config.yaml
n_mels: 64
encoder_moe: "top_k"
encoder_drop_path: 0.1
encoder_expert_mlp_ratio: 0.5
encoder_conv_stem: true
latent_channels: 16
decoder_blocks_per_level: 2
decoder_upsampling: "pixel_shuffle"
learning_rate: 0.0049
precondition_frequency: 50
adamw_lr_other_params: 0.0022
epochs: 14.6
Rows from block 10 of the encoder of a small spectrogram VAE, named by matrix and row number. Rows with one number within an expert belong to one neuron, the router's apart. Each number is 500 + 50 x the weight over its row's rms, rounded and kept within 0 to 999. All counts start at 0. Numbers have three digits each.
After each expert's rows are labels from the 100 clips, of 14976, where the router gives the expert most weight on average: "top examples" is what is common among them; "band" is the frequency band that holds the peak. Only what is clearly more common there than usual is listed. The data: strings of digits, spoken by a formant synthesiser in many voices. In brackets: how many of the 100, against the usual share in percent.
# router: router (encoder.blocks.10.mlp.router.weight, 32x128, trained with AdamW), inputs 0-31
# up: expert up (encoder.blocks.10.mlp.up, 32x64x128), inputs 0-31
# down: expert down (encoder.blocks.10.mlp.down, 32x128x64, transposed), outputs 0-31

# expert 22
router.22:473489501424425541427492454479532382485507448474515526424570509396533464392603448482525545492470
up.0:598474521495531529514510497515474602420512468489518450447541553442449476474444569548439421572507
down.0:510493490536635501538492447450487447424411491516552483535548501435566569464494546429513588510466
up.1:419535503482390561500453472393506471471527535450455430400642463497515521433506496463478474609478
down.1:546476411502540469507403492438447446404498510560491428430490457516527575492429485570540557497478
up.2:590559453441484380533500539472478439504452497499608467445424459510476509537495468514533536462377
down.2:429561547538413563479569515547597516479490510449421605567562558419486481532576521490476430583519
up.3:433528506422453499483513544417472537517445487449419538511528413473606492501511374496522502456464
down.3:533557536488441568453503468475518475499495446405497578607501479484549393490398437501468508506511
up.4:508536470375477490411510441506432627468489542523522539458523486545461507498350465526423449506509
down.4:486504512488349497468504506474417502549471522530549478539420458473433425424520512524484506560517
up.5:538462549489563445535555515582524525477503451558468536488493429515500452645494464492500500472405
down.5:465502542470470581446487407537477434627506460522505534404521504514511544492609447491431564505440
up.6:486439519576512559509458424542520375478539459560457432439511519467460540449539658476507519492411
down.6:509509475548498554514478520496503424438544474481529467702516501468486490588466464514597509466475
up.7:521537501525575399536552494441430449528489480430529537494443488593459432544472474586554548532480
down.7:477539524513418546554475536501514496499489469575461530455486530480550418473579403464402472530485
up.8:450504515473656617375529625622505580488503482558507565533438534548497493451477509435574462491537
down.8:505420389490589536545486455484471513561493502552559483478418530587520578462531543522527504505476
up.9:570484476475437557484514584500585696489442547556489485472515505569453464482491489539490553479627
down.9:469506543514488413543519508516490522525526553544517504428445537513447513485539543490451443489538
up.10:515433513458582554427468520484538525531515454537499548503565501425607474412584401374526520531553
down.10:565413434502580459494497481451455488512406506492470442558439466492520558461481522532564568481479
up.11:479434546471581504470478561518584534561483515457494456522523482416576444541492435508548526485415
down.11:611363491547589552418420457468528451534437529490456438452528431426558578378511482529554503462509
up.12:587391460479603553505484565447556571536473478522465452440509470525437513434511556514497522467505
down.12:448536529557537400544541585542550575506547482481567521489525547625443485589499487464462476535566
up.13:480553531500394515612508362492495414442547444496531383472555498418507504505518583512478562541478
down.13:533518478486442500503467445488546467460492486518454458417453518510543537573467467528552558524407
up.14:457532540463418571517488389493514477420550508480581443508577566404562470491544536435471538501468
down.14:535456467497544461538476488466463420474449554549523405466481454494483575510547548531552536459426
up.15:456446484517567512511488498516430593493522509392459475460483452405533445458457414531596494430517
down.15:466477472498522517430400496473526501569381561512470532408486465418484540373466473543463557474428
up.16:513510476497488529523470469509583472543504464487473496466488547481559408576589571432495555516398
down.16:549511506545454647432513485479560503632519529509548545456528527478517513502591437516496540480468
up.17:415489526428580582445537513518502267543544514503480536570457544577460503470525530506558461446422
down.17:533432449513590443511457557458435452465569504563510475499543479538484486535511414486566527481522
up.18:518572516570455485607525453531495428439523428529502443529514556455524558563524619507447497519520
down.18:447554541466392476564508463490588519474594532536549522564540485496486450553571476453483582554488
top examples: pink noise (62 vs 12.2); white noise (38 vs 11.8)
band: 500 to 1000 Hz (33 vs 12.5)

# expert 11
router.11:493471539441425559422447479482541377496554444480510553411547460455559454450535464502479563530453
up.0:519547503553350428594497447502558465415565526510569435471477505488570512563508523569481395494499
down.0:495492455560596431509467491476497515467508451506510541559569466496549554399653512470595560501573
up.1:549500463560431603474484427487468432505570514596560470519533602505513514511609469538524472518523
down.1:496509503486523461528520500482569451457472393444439537585486468458491420438509434466474502504480
up.2:469566472531453521580533467522557424475410555434411489471528391479500457535465488468513547483495
down.2:496410487509519467525515564540472563595584519596541529522556538566460552506541553499507496519528
up.3:501507486561458529546418479485492473523445452539568421443498541552489564497496509513424566557505
down.3:472589552483423495522493457445566459559449423478469483461552507449521467399519419444389505552522
up.4:452550530439404426512518486451419552476542504481520489522497425424504552492458528563477420557511
down.4:504504496456603585516449456512463475555506442495440477464477466482552509500506454525603578498466
up.5:462542496478592460443498540567307475591478533500524516568454528494492561469444481493586513529467
down.5:525569514499451466552515464451522434496510449393417517441524455478518430491407428497443488583422
up.6:485552466481507346530456603475498597486446495464479489485466364573490581495453439522473494633500
down.6:516498536500562612500476362528505506486484518501427417478505472487518590489541508532494510468428
up.7:481554565582385474472522399497456418472635521502535418503535535567535500508566556517525400476449
down.7:440455514475481484480530505534484458493569574550539570498471550586507535533532478604492473534588
up.8:428539478498546551459536535565465551505602504503483471506446580593398520472489486481587364534439
down.8:500474541444463514513451471492558503496502508579491534488450518572508467554420538522474518523511
up.9:448508467446457550488432484386543491462545564462420511436588521494547449427432510535445454584493
down.9:526446474494518578463459474479426446539514589571488442432477493487464590403592543548555517484461
up.10:541531493531503495453474427504419386555553524434513516533439477482578545512557488581504462529452
down.10:481478430482599384553582516499511372415602511567550424501502499512493538518542582532459486477567
up.11:492495542590484479577469402613557452536517464496540445535507555420599547555495450516518578530496
down.11:460546476470552472454446571492532443496442459531543526478491512519557428374620492416515442472500
up.12:470476469588470457504433437497419350528592488451466512487471480541565549483446488494464466529431
down.12:517483484485534414508491556571512515502592538557525476407477534515462536454518529490520510510572
up.13:429529557464434528465535501526487630536490439532458494505489520506539415530572382407513499479567
down.13:504551504515416549456475512538554477500537452434504569555520535507538416546386401461480480517518
up.14:528429448589451471469472395470504431506532545459460507505582466483459543472399490477489524558454
down.14:475498472495472421483475530525475553543532515577497497424433488445433544472449485515443516507556
up.15:526523515468643507490478449491440411527461484546450401462477540517518509487533509513438510505443
down.15:492576478526446574515507495490522477493506480425535550576467517602524486546349453499462500553529
up.16:540378528551538492502538528398480534568571579581496493501497529647553434528513540515600492512507
down.16:492622522493501593453489516547510472434522621449463383529533542490482500564492507478528513506513
up.17:491542597418504600504482475466447580542477428467495378493525543439503512483572417393458556522498
down.17:547496504537480542486426524463551510502514394410462617499518507488558455582429470456529542548478
up.18:464516507426417580482436361421520489458504575402429515432546475395605408472498452504416499562474
down.18:532464453494585534491420529467436416485570518571530442468520462494508603469523512496565513500468
top examples: quiet level (82 vs 29.1); number of digits: 1 (82 vs 20)
band: 500 to 1000 Hz (30 vs 12.5)

# expert 30
router.30:488525485388499535443470427412538348446535439520473509479471441387530512392596442437535469572487
up.0:507478517552445447492481412553508528552561428483483503506531551518394434506530387443443521460581
down.0:447458526463537468539544602590563339512525462480548529487513529551557461562491455382428486496610
up.1:543476440475487521533481559441431442456457483531418507540525442539605437485418430566501527426520
down.1:535599560455507515518560483519514538553530463393503550503497571506522494485541452410454520392467
up.2:476372546560460536465478522547504598533512511510528475450422518597506475534481488540529546503595
down.2:534491505520527401539485460559498555484511579532548457448420540508448544582425606535531505457515
up.3:583445507576540514533499464544563526559507477487536485457580595560438514553525458456404513622434
down.3:427518527560526470544511455493451405527428561522501460432383503429461474455518568507442416573506
up.4:558486432565551442583563457574465453473561472501581525583555481405498524556516585493519539505502
down.4:434556558503429497454472404489483400479497462522454506478534566403518414385647547532481425524452
up.5:420395531441525486479465480372470564580586494494476626561512391510573450457444559507523499401521
down.5:489504575407571443551541478562532455528499478477511513510496579446572502470529549396461500513472
up.6:494530509509524435562514510473520499520536434435520548485616534626473430439446406463448448498553
down.6:479643563481480517526565549523578420549537433471485519539514603544534453538548456382396487522528
up.7:487507566533435458509481480502516551479625494513529538502567547568485471544484526515477493491544
down.7:417605562498394502525572559572522381552527513495539566526483598521469475501580440449392465576531
up.8:572435504459593560462530469512516463509485476548541480500532556368543407490583537516525500499461
down.8:498496513493528493527521502531472490485455447484504415477472463493493541473629522501513473491446
up.9:507518485460404568428482510391518564498562500437467552414562492459571413466526478435471499525547
down.9:497543504455445535418493592523516395596544475483519545536517519482539446490456468431510435586535
up.10:521602448502491478561516460463571517387531480488540506475505418485500525512445488568545553616481
down.10:510562448467472602458483507470453491404545495387504528590493465483494441504342519547519574493533
up.11:522561506452443501526555574488449533488491444514597544527443472522484597451505475501510506426504
down.11:532475500531488463419443552437462540396527560544543527539558542485514519437459495471476492565588
up.12:453513523509438508492482517443538462511515413474472556457597467542513432517515461431435456540554
down.12:480571536504454488497560592520564401523514391450522562578521586505529442471526398418446455523569
up.13:506512489454494601451455473373511543578515504595507538496562512358583488454485481539601455519496
down.13:506446436549463541513506574524493481406434398490626476589513436555526509481564542481468469557511
up.14:516539526509508493497570503544523505465488456419543558610576510454565442467483434469457467547513
down.14:496530567543521551525528500529532368511418409517484474534546543511537548452579476450465518573491
up.15:479434497426584585394538511433453471493468509527503460507413545534513509482481476480535429492462
down.15:510418464461607438425468513481521525453504556610419547480527462530488485449460579534532519499488
up.16:549513508448446541431542487492577536498406562466497570534472496430549384437550422441409480414510
down.16:516510490471547562519462493463588442501605461512511464425570436569531529531526414441491523550517
up.17:506575478439450551516485465441531466419559553554383563479514537572491444424529495508527557519555
down.17:510521469458372563502430473477565534515583474509504513385545510439520486469631439468482540582468
up.18:538520528487506512488480459442539591566501442475567469438570501499421457510538434467444499515588
down.18:522506539531506438536553545524509413512622503474484592508464508565464491544441515489439462551596
top examples: pink noise (54 vs 12.2); white noise (43 vs 11.8)
band: 250 to 500 Hz (35 vs 12.5); 0 to 250 Hz (32 vs 12.5)

# expert 18
router.18:487490519397479522395455434450511352485545466488503507479559455416474482417610395488505554599479
up.0:487538422495466543526480408493490560405545551473392526475553495488482457485418555545560489578426
down.0:451467482552508579457502511487470554548581585566452537446502570461458497406626506501515446489539
up.1:530570447448363566501468546449526665454473523448470541498422482520557444493509510484513533443516
down.1:487509520583460580460458455508547503648491507502465492491501482485572517366582470475513502544519
up.2:497435555452431515438398407370440514526537467520429453505521445462564487550565511500548469510490
down.2:568487548557472507557557480502500362465456425408499533537522520556498451520457469536407436523498
up.3:525528504567575518456477489476576537593463444552556395550542445449542479508545497479525536443558
down.3:483622499510473510465471545506450521545412472559476524528553449562559426512497527492466406467459
up.4:481470532469538534553537453528483535499439429503520480512497599399482406528574452466467497562461
down.4:469484541444534466536451454585432504535523517532450485466456530415487476468536496487591489562552
up.5:455426560541425577376483505472431429569496527448563496503532528582567443453550536412444413505461
down.5:525445515508531447549490450508446432554529451452480525485579510545445458497391492462487424463580
up.6:528589459493384525516474460485565629536397528539467547484443474568545476436492441460453463540558
down.6:510543548390489513508515508534580472606495540499475517493478492467471481466642562518436480562490
up.7:555492516353518518429518418485545433528481563577484499556478534436504512485519477500488509461435
down.7:508470542483468394534526517569554476440418484596565554586429499499488486540513496508447450447520
up.8:523433426580532459476505430525515484599482476488538473491607622489455540471551410405493502528478
down.8:474450542517424482468461478547436538543415582500497550448386521504461565450514588511473512486590
up.9:465441475513547463442428438480342542609537440432606528564579487451459551438529505467523575558537
down.9:507491466499499513504532568502440473490509599404519451488527525481485602378384630574488509496449
up.10:543495502439418476489473509499502584566512503478544586598519511404516427569474479595457534428497
down.10:498571428480413529447519480482547391575511537569484516536434539476492467443567486410572538595505
up.11:391539544456422464489523468464597567486478508559417572504505595519591458411552446454437474510619
down.11:497495559485369455514515508543508538481527576486458518518482457384472455515569495499435469547507
up.12:438508497455570536446435538465556595472496457420525541532597530430587429447493508459518404492493
down.12:514513556487472570435496429479526432518528454405476588551508488442499425427361499425461512510480
up.13:441511541458321504477413420458441478450562486503590470468500488471491504484485454422520512524454
down.13:487561520500564572550496536542578462519550338505527416446503534571500544495619432384454489537452
up.14:446523478469510513440505530513571560512468473529559560520591539483508401499499485417487422522522
down.14:481546595459418454473491426515526471516518456420471637560465575454524384499453458466423480477592
up.15:418446479457494531456448488497455421505542532487514453437638508462436528490465555515592534503468
down.15:509534451495585549484454406485467477543521541543538480444519489427469596450394493507477490490550
up.16:441467536536567408512552427492494403515492412496439477510566501482477558469509528529407463503510
down.16:505463480523545474504517446482444496424410525459476446456428439490513473548366609570445547491485
up.17:370495564484407501547445437475496408519543512467578505486436484612476546437450438449549524521461
down.17:528501485540423493563559584566566434423487414468545485485486507479522509629472473489514518497389
up.18:529467549383506566472486559471527598532515547455540588599452557408447460490459389478491422430492
down.18:499464475508570498442514478529526541527449484526451554505472483503520475479541559494424486526495
top examples: clipping (85 vs 8.3); white noise (35 vs 11.8); pink noise (31 vs 12.2)
band: 250 to 500 Hz (36 vs 12.5)

# expert 9
router.9:520490470401456511467467415445543374459587466488487491421527448410501436417603419462517466492460
up.0:406520525493431488513492487549440561467546526471464555512499532470485515551475626537494482542478
down.0:524502488507442469530479501493483538387561524475488567557427512406506445530409563532496491528508
up.1:457527507470353526466491429435486476498532520476439398402579513548524532464487438460455513529512
down.1:513494500501409525479471464473444477537485581557545447410423514536443569473449489499529539513429
up.2:458557527557434489505461563451599520505470512496538523371527556567489490439554437442359492519570
down.2:457486486449504464411482475489443403553445570545485409506475521551470576450529562503497510562461
up.3:482487534457530573485416360429572405500445479440505432464500461404489461453501480396570569494432
down.3:468437481567557446550580512513465520507429516569590461518481500596484501584447570515515480464538
up.4:513392539462453519414450558498543522524507534521522582448493515622422446475470465503406451493534
down.4:490603501488410537477440457451512385462476457438454557453544486431549475363552464496470485538516
up.5:446472510515451517521528446518601506483467474580531457464532481359564473516520536490462503499459
down.5:507420504513570539474504453516479457606481511497494464481452419465525535507553547537498497476408
up.6:479501489411548515492524555502562498453518483605496616528514557505486381451527425489451393482489
down.6:463497496532487484509487456482572347512493522460505497408490518456496531454666537479505506487469
up.7:520465505509570435483515372509526438462477543519484502505504514395526534468485592539572537522457
down.7:549429483443519600467499465564490515489454524430433550512511447452570402578479558467435504536413
up.8:495537572534528513537548403465483433529497469446513452524462494435465560500452501441487474491449
down.8:570451466474563426550494519507411552447505607548585499571488511574499473587347563550472501473567
up.9:464529479428509519428495424449475522497452507472427461480490482396527471447524496413509560541482
down.9:512388511486537419498538507525483537467459491560537486460484459513495530547427550571473504549571
up.10:451527477490462506507545515486524518501512542555459583487551563463471476486555630532403493531508
down.10:518500465453488524446521411509541445517411496419476473516475505436438469469428502453500478513471
up.11:574548504541503465520484480451617439435431523512511440524564455425461560537413586510505569562445
down.11:513494480502531424564498449523475480330419427446552459557457482466488511605299564514503497574469
up.12:458469537472455540492508442480566447479576442567470498415559520513475451479573550469456489466508
down.12:467540510507467677419516490527461445601506572480460524488520556436486496445593500451511475527464
up.13:443536448429477556387531504467495490541505528527470613525457532582505409470493416446534430492447
down.13:504523443490576427553452515453464455440532440512495498397504530487478526435503449499505501527619
up.14:400620497413448553525515449516559434483485544494386580504441473537567418557512343524507537487488
down.14:472432460545584404535477591523473541554516530557510509478458540482424554451564553488493450497548
up.15:517502462477483523532468448485425491427513503409361556468495463472527510526431671557521490574484
down.15:522546475474404561473507507450428605499575512468371546584493504423509456548487518558488515487481
up.16:445412536451434551412505422483562456519547437553417567499490516524440434484540499539476442445519
down.16:471520496493445620465456469486488450533529482464403575535531494410560431375574440482512489508502
up.17:460494491487482575501576535581492565505553494483499596536572561559508338506476467521508519548602
down.17:528570485536385498523537493495544463388510437505446527483498505449523582504435573485555561561530
up.18:439476540515526489461491473496409423577518510482417492506502549531437560484445530488514475482487
down.18:499498468475471514512498473480434487409504545458522531561472490504537492540327494508537519472584
top examples: quiet level (62 vs 29.1); number of digits: 1 (58 vs 20); white noise (49 vs 11.8); thin (high-pass) (35 vs 12.3)
band: 250 to 500 Hz (31 vs 12.5)

# expert 14
router.14:480499504389474518382508477447515346507537483481484489477544438467475458355609390462521522520470
up.0:545567483491385565445521460433475535467627471469489522466497520577484577519533429473535479498391
down.0:448494524545560554541405499504441521419442440537447439507507492434483504466584446538518523439445
up.1:510436521525611530554551574595460530553403521509526522591583515441490459491502531577484470575599
down.1:455568561610561453530546507509546498387638554504556484478492542588505482533467452485505518500484
up.2:450466552485573483506518576555456415461402489505513475566508436481519486463469510504497586467549
down.2:432558460495538472548541502551459497509545524451455524463524574560501423603495522508546489468480
up.3:485525564490506599463501413534545582559488530521449518498442538390592344508631507484553537463548
down.3:521475513491455608455412482447485438520538588528475457401471483464494602474427443485557517546443
up.4:509497467426545592450566555500441515474562573614366548518567514555594427500628508521498447467504
down.4:508549508483474529507472502447571398481580439527494511413561450490530511409666413466520536560477
up.5:554414527527536465474495544558544649490455453538517428480499473511494536435464520557491538486587
down.5:485504487504553333577561527551496526471507530533560488515447541586437517588468566501456448494561
up.6:504533517511449511519496466453523466523402478535537443408514422490416572445452398458419507468480
down.6:569481508525480565428538473498446544642466566501499529586470481388465489397548590476519478443540
up.7:442444465516477546429528487460450369470515535466472570513578587510490433513365585544469476526552
down.7:486508533496461468544533583477542505533522509512551536534475566576537455615389514495403474473566
up.8:565466472449596523449537558547590449502424517583521559559596500499453465425588425464475419379512
down.8:464498494540449470528498433443574409525426432464496487414497500481499478407593504523451493507466
up.9:478493431443463571393449582458413496525547568509482553464569562567577436441526507473474456539501
down.9:493445468488490448520502499491493460506586499571519456335472479474520571508550445524552466441506
up.10:548534484418538608508528494483551469530445488497458463502650403404556478484578498449506519517428
down.10:521436437539597432482490499499467474483506590574497449467488518491491588476545533514579494490447
up.11:449447466615502444521560500601543659491455460509527442563506526574415467501458536506436486470517
down.11:465537541487561445583534558543483485413453506462537487532408476520469502640396551452479494484525
up.12:483547496421501488492524396359502450504519497466471491467569483462562500410474458453410445545442
down.12:508420433514496446469484465440416498500495606564515468488458485460467516475548592508524481444489
up.13:470455538532515466514526531576509523521520494504507450486513565481518469498623434366477415396393
down.13:458553535504455552514517455514546499466471308465493461419548525469506471518522422473448469551424
up.14:476472475535582457591461500457412467464538467442541399466554518420544580572446612505516499543391
down.14:493553517494509588505540564517539466531465448464530534491533554557519489520398418432502517545487
up.15:533475472528472473437487511460395482559586520424484439428552512547560555483554489479429515513461
down.15:492452466503582412521498485479473486416553540607487446421484474508477605493549504524565514505494
up.16:522431480550604468538562480576532575467431427489555476530483479549418487539455505529453533456512
down.16:489489447538576473562552489575463508432422499466533490520454513571481538538374579539548524491507
up.17:538465560426509542469485449463531415485527543529369584457474514551520452479499429523543482522529
down.17:493525462501493485451495605483498468477500541449511576534561481489544441476381486456476546541572
up.18:573517475512430507480481451478484549520569517447469394463602475464591551526549465453472518547451
down.18:547435469483556441507493535488427454442512582629497438491476472504468608507579534523586507460482
top examples: white noise (50 vs 11.8); clipping (45 vs 8.3); pink noise (45 vs 12.2)
band: 0 to 250 Hz (59 vs 12.5)

# expert 0
router.0:471496514409458513410465391428544339485540472477514499454521454403515459443621439475491506539480
up.0:483462474491541553445466516489488495619546508514558536414509583531486506452481463361626432545512
down.0:480493521531487547543489530497512505475574520567557522504532486565486463557572452466524541450478
up.1:546545519455465496510535537506505450526516551512603538530409502560474501553432409449548566539495
down.1:538426550506638562517490510529552422500447533484445465513481438503452454572505546508566561517495
up.2:497519516402449481492510509527606419421479542540564582512505475533494427525549504482518508450513
down.2:470483472487495513461490402503491467561536607547493475377444480495495592480579532487532504456463
up.3:460522439449470558392485557454435525541539572527392552407543555586475479396515465515525403591532
down.3:497572505492492628540466518482577424379485398381505569576537477487569449506500406481528524510531
up.4:439505562488510423564504457495576463444439417530588413502540429437510462549570495479453559432436
down.4:540572484502473568524536469513468484489413492482456453504468511529462548507536513526517485454375
up.5:620518463498502563454471486445501589488509515451424479410619513491610449393592507429428498545468
down.5:533423473484578378504474495482442472430524539580528451525502461589486527518464552540523532469518
up.6:536484497461482448463477462522415504530510493455521493525542437470424540503509532540466496430444
down.6:481530529483402583525480404467529413499470458461431546496454448456579430539459437513490522510450
up.7:465534485455457553451478496446481607497503574503434530408596498501559397455534461457422453558495
down.7:545537445477560413553470527499445484519514507592506501527432515527461577454428520598515520540566
up.8:463501483551502466557578496529547500479426492513475514487515528534462467557487590560384481485557
down.8:447487467475551394509524534479436444442447445496517426530517452531504535473430536509501484517432
up.9:437505553486573510548519458440540447475430423547543363500554417356477453456410524550516477507466
down.9:482544502480528492535467540463455509330425494482595473586566464485512484506395541472503562518442
up.10:468468574403510600426485416469553510530404539562473507479509518393459463417559388504473497444490
down.10:516490471502534572479472520473442437553393454479448520590526489437515527321568554544553504480484
up.11:436593568448521483505492539486510499524509444453478469485561457437517456536438541512521492487481
down.11:521471428492587551504493421457539488431451440490496427479507442549576525569411472535580531425523
up.12:482536540472355458504474451474521454475524489446601508444490622558496502498505522426418438526503
down.12:467517463503529489549516443470510447415523556553526428431499512564472563546577558516517523498397
up.13:490445541400602654430512489423447463501502479502414525482473519479476505414516572561514478471450
down.13:421477488427575443488486511489537592481533475472599492482496505498557518521496497484478572492579
up.14:498596513432418485472452447439477403476519473492460468433532547494547436445525490500480457496418
down.14:560453445500589466484444483461439481410443558531507417475492456534482550499432532590553561475415
up.15:578504447553431510497484400518456414501557509513459438458518491428580522520556499496530482515498
down.15:501482480520406433441544557499525521511601538584483516475514500470500523549629479507499520497565
up.16:567490441513493502517444497500605462504484527578436452430530492539432555455540463510562519510494
down.16:478524533523463473435544483516535595562463493397498603515444527467473421412526495468421464484593
up.17:511476504500602580545501442361506405517530442498418411465516502479498454488441484515540537457477
down.17:529515488514594429406484536502457564443499415531467466492508490509599498473568502509501420485477
up.18:567521467488507495460528566434466447460612476527521493513513407503507516552518571636552471463472
down.18:536467526515474436513444471503624465560506482465418560438542449448531513554364522414483531531441
top examples: white noise (67 vs 11.8); pink noise (31 vs 12.2)
band: 0 to 250 Hz (71 vs 12.5)

# expert 5
router.5:492500490372485506394475452452548343463548450482491524453489430387503479407604387463511537556468
up.0:546529526470424547466441469445542474456483523508453478395624459490486464407566439458445507556482
down.0:581458504475544522476437485423466401453499496523421463490458460376506554440577511541559508487390
up.1:462599547432429510445494430540488556558549573488412541442408502520555422452580512462495496480474
down.1:501509438478549525504508588534476556482441414443513464553493537496504482480424523481539521541479
up.2:510434487600518553497512433546507450566460420534560451554570580356508552494516418456519562418451
down.2:546514499528526480493532474484508512527399475507429519493423492487481510478501538584496555519416
up.3:521453537504539473555543350481492511572533465509530422463563528449496507440417421496515591535515
down.3:477498497522609495475483498466462544525476453475469514539588545558424451473510429574443541516529
up.4:461480540543580409491539538556541511551481485471542511527488444427513528542550540495545565430501
down.4:529493525464491536477474386529500530488440509502455547526498463446481448494545557578516560515529
up.5:537418477544584576443506452526496431517476412549552475554491549394527497471603427439573564390414
down.5:509545514480544526513511443535504480509369470473458449500464512499512535458528521530535471491436
up.6:531518534514542470525472578471506505452516426521512554511603554547505455522568453482470536585513
down.6:518470498516573470524427407481445495480472533588443419347467526465528588449530469531544536474439
up.7:524461460435553451437439456496483436500438476539563486565409521402571534449515450428565495477456
down.7:478565516501458499430511582505521446447527464481509551565567584475567514479568406491526459517493
up.8:497452498526427417577490475439562396426513439529579412506552513421522535541487525526502495452403
down.8:533482490502448518492522445460500473539402513446412515447492443491519462565400427526489524589375
up.9:513418457506476532386493452522465468531469536517529544575436550410527539519541557560508489427437
down.9:495543487525491499479566506556522529488452541434482557655511575412548483574431589513479506469467
up.10:558502562467567431656506457460511495548604486585592495577525419459481531546401506486533506534524
down.10:491501535516465472435502517605505453521466436492466563544490550554505533429563539533494487558478
up.11:450478518452515420572540444508438516488567493503488508437514499546412564452370591511544418506529
down.11:510492518427490504506507447602477482520464563416565505586529519496439472485423558494399481536650
up.12:455541577482537465542484449416506518573586531457498504501453467563550487500465610481502399581505
down.12:511535553473529474455438400452565538499478437453475427504481447524442477524415511534440532445579
up.13:501451494536591482535464545455587502418524463505543535467564488479552479486543484456502500492526
down.13:518470471496564519489424393483490466509500599530441457462497404488517490485534518513516552451444
up.14:416516521522456403585464508507419514465511576436493444535536518498528544556428552497491399441450
down.14:506583529526427542503481452473529486505523484373515613489482459511464493519473493515538518528528
up.15:483564561458390506529504466501551561501537542440429520454492506526488455433473532500415426538520
down.15:507463559533565554462493423434532430449572493565506444458550471505557482506573421527474501496579
up.16:547479546490523580491495419475534440506621498545482573495552495388542404460576404466444512504445
down.16:519477494570539561479504365491499389423490549489454516509543436501527503576535562544449538518490
up.17:481443525504581513478518508553517463534470449508506477558501618399568486483569440429566517412514
down.17:526548490483539511516505456506496485415456461489443524482514427482481497492530482562495486506561
up.18:433467526447560498486446579420520522566536548490489602491481519484558513448469486511500475499457
down.18:453484588534414470490463570508509488482515504519552510510559434509397569562522501506613473563530
top examples: clipping (64 vs 8.3); pink noise (48 vs 12.2); white noise (41 vs 11.8)
band: 0 to 250 Hz (46 vs 12.5)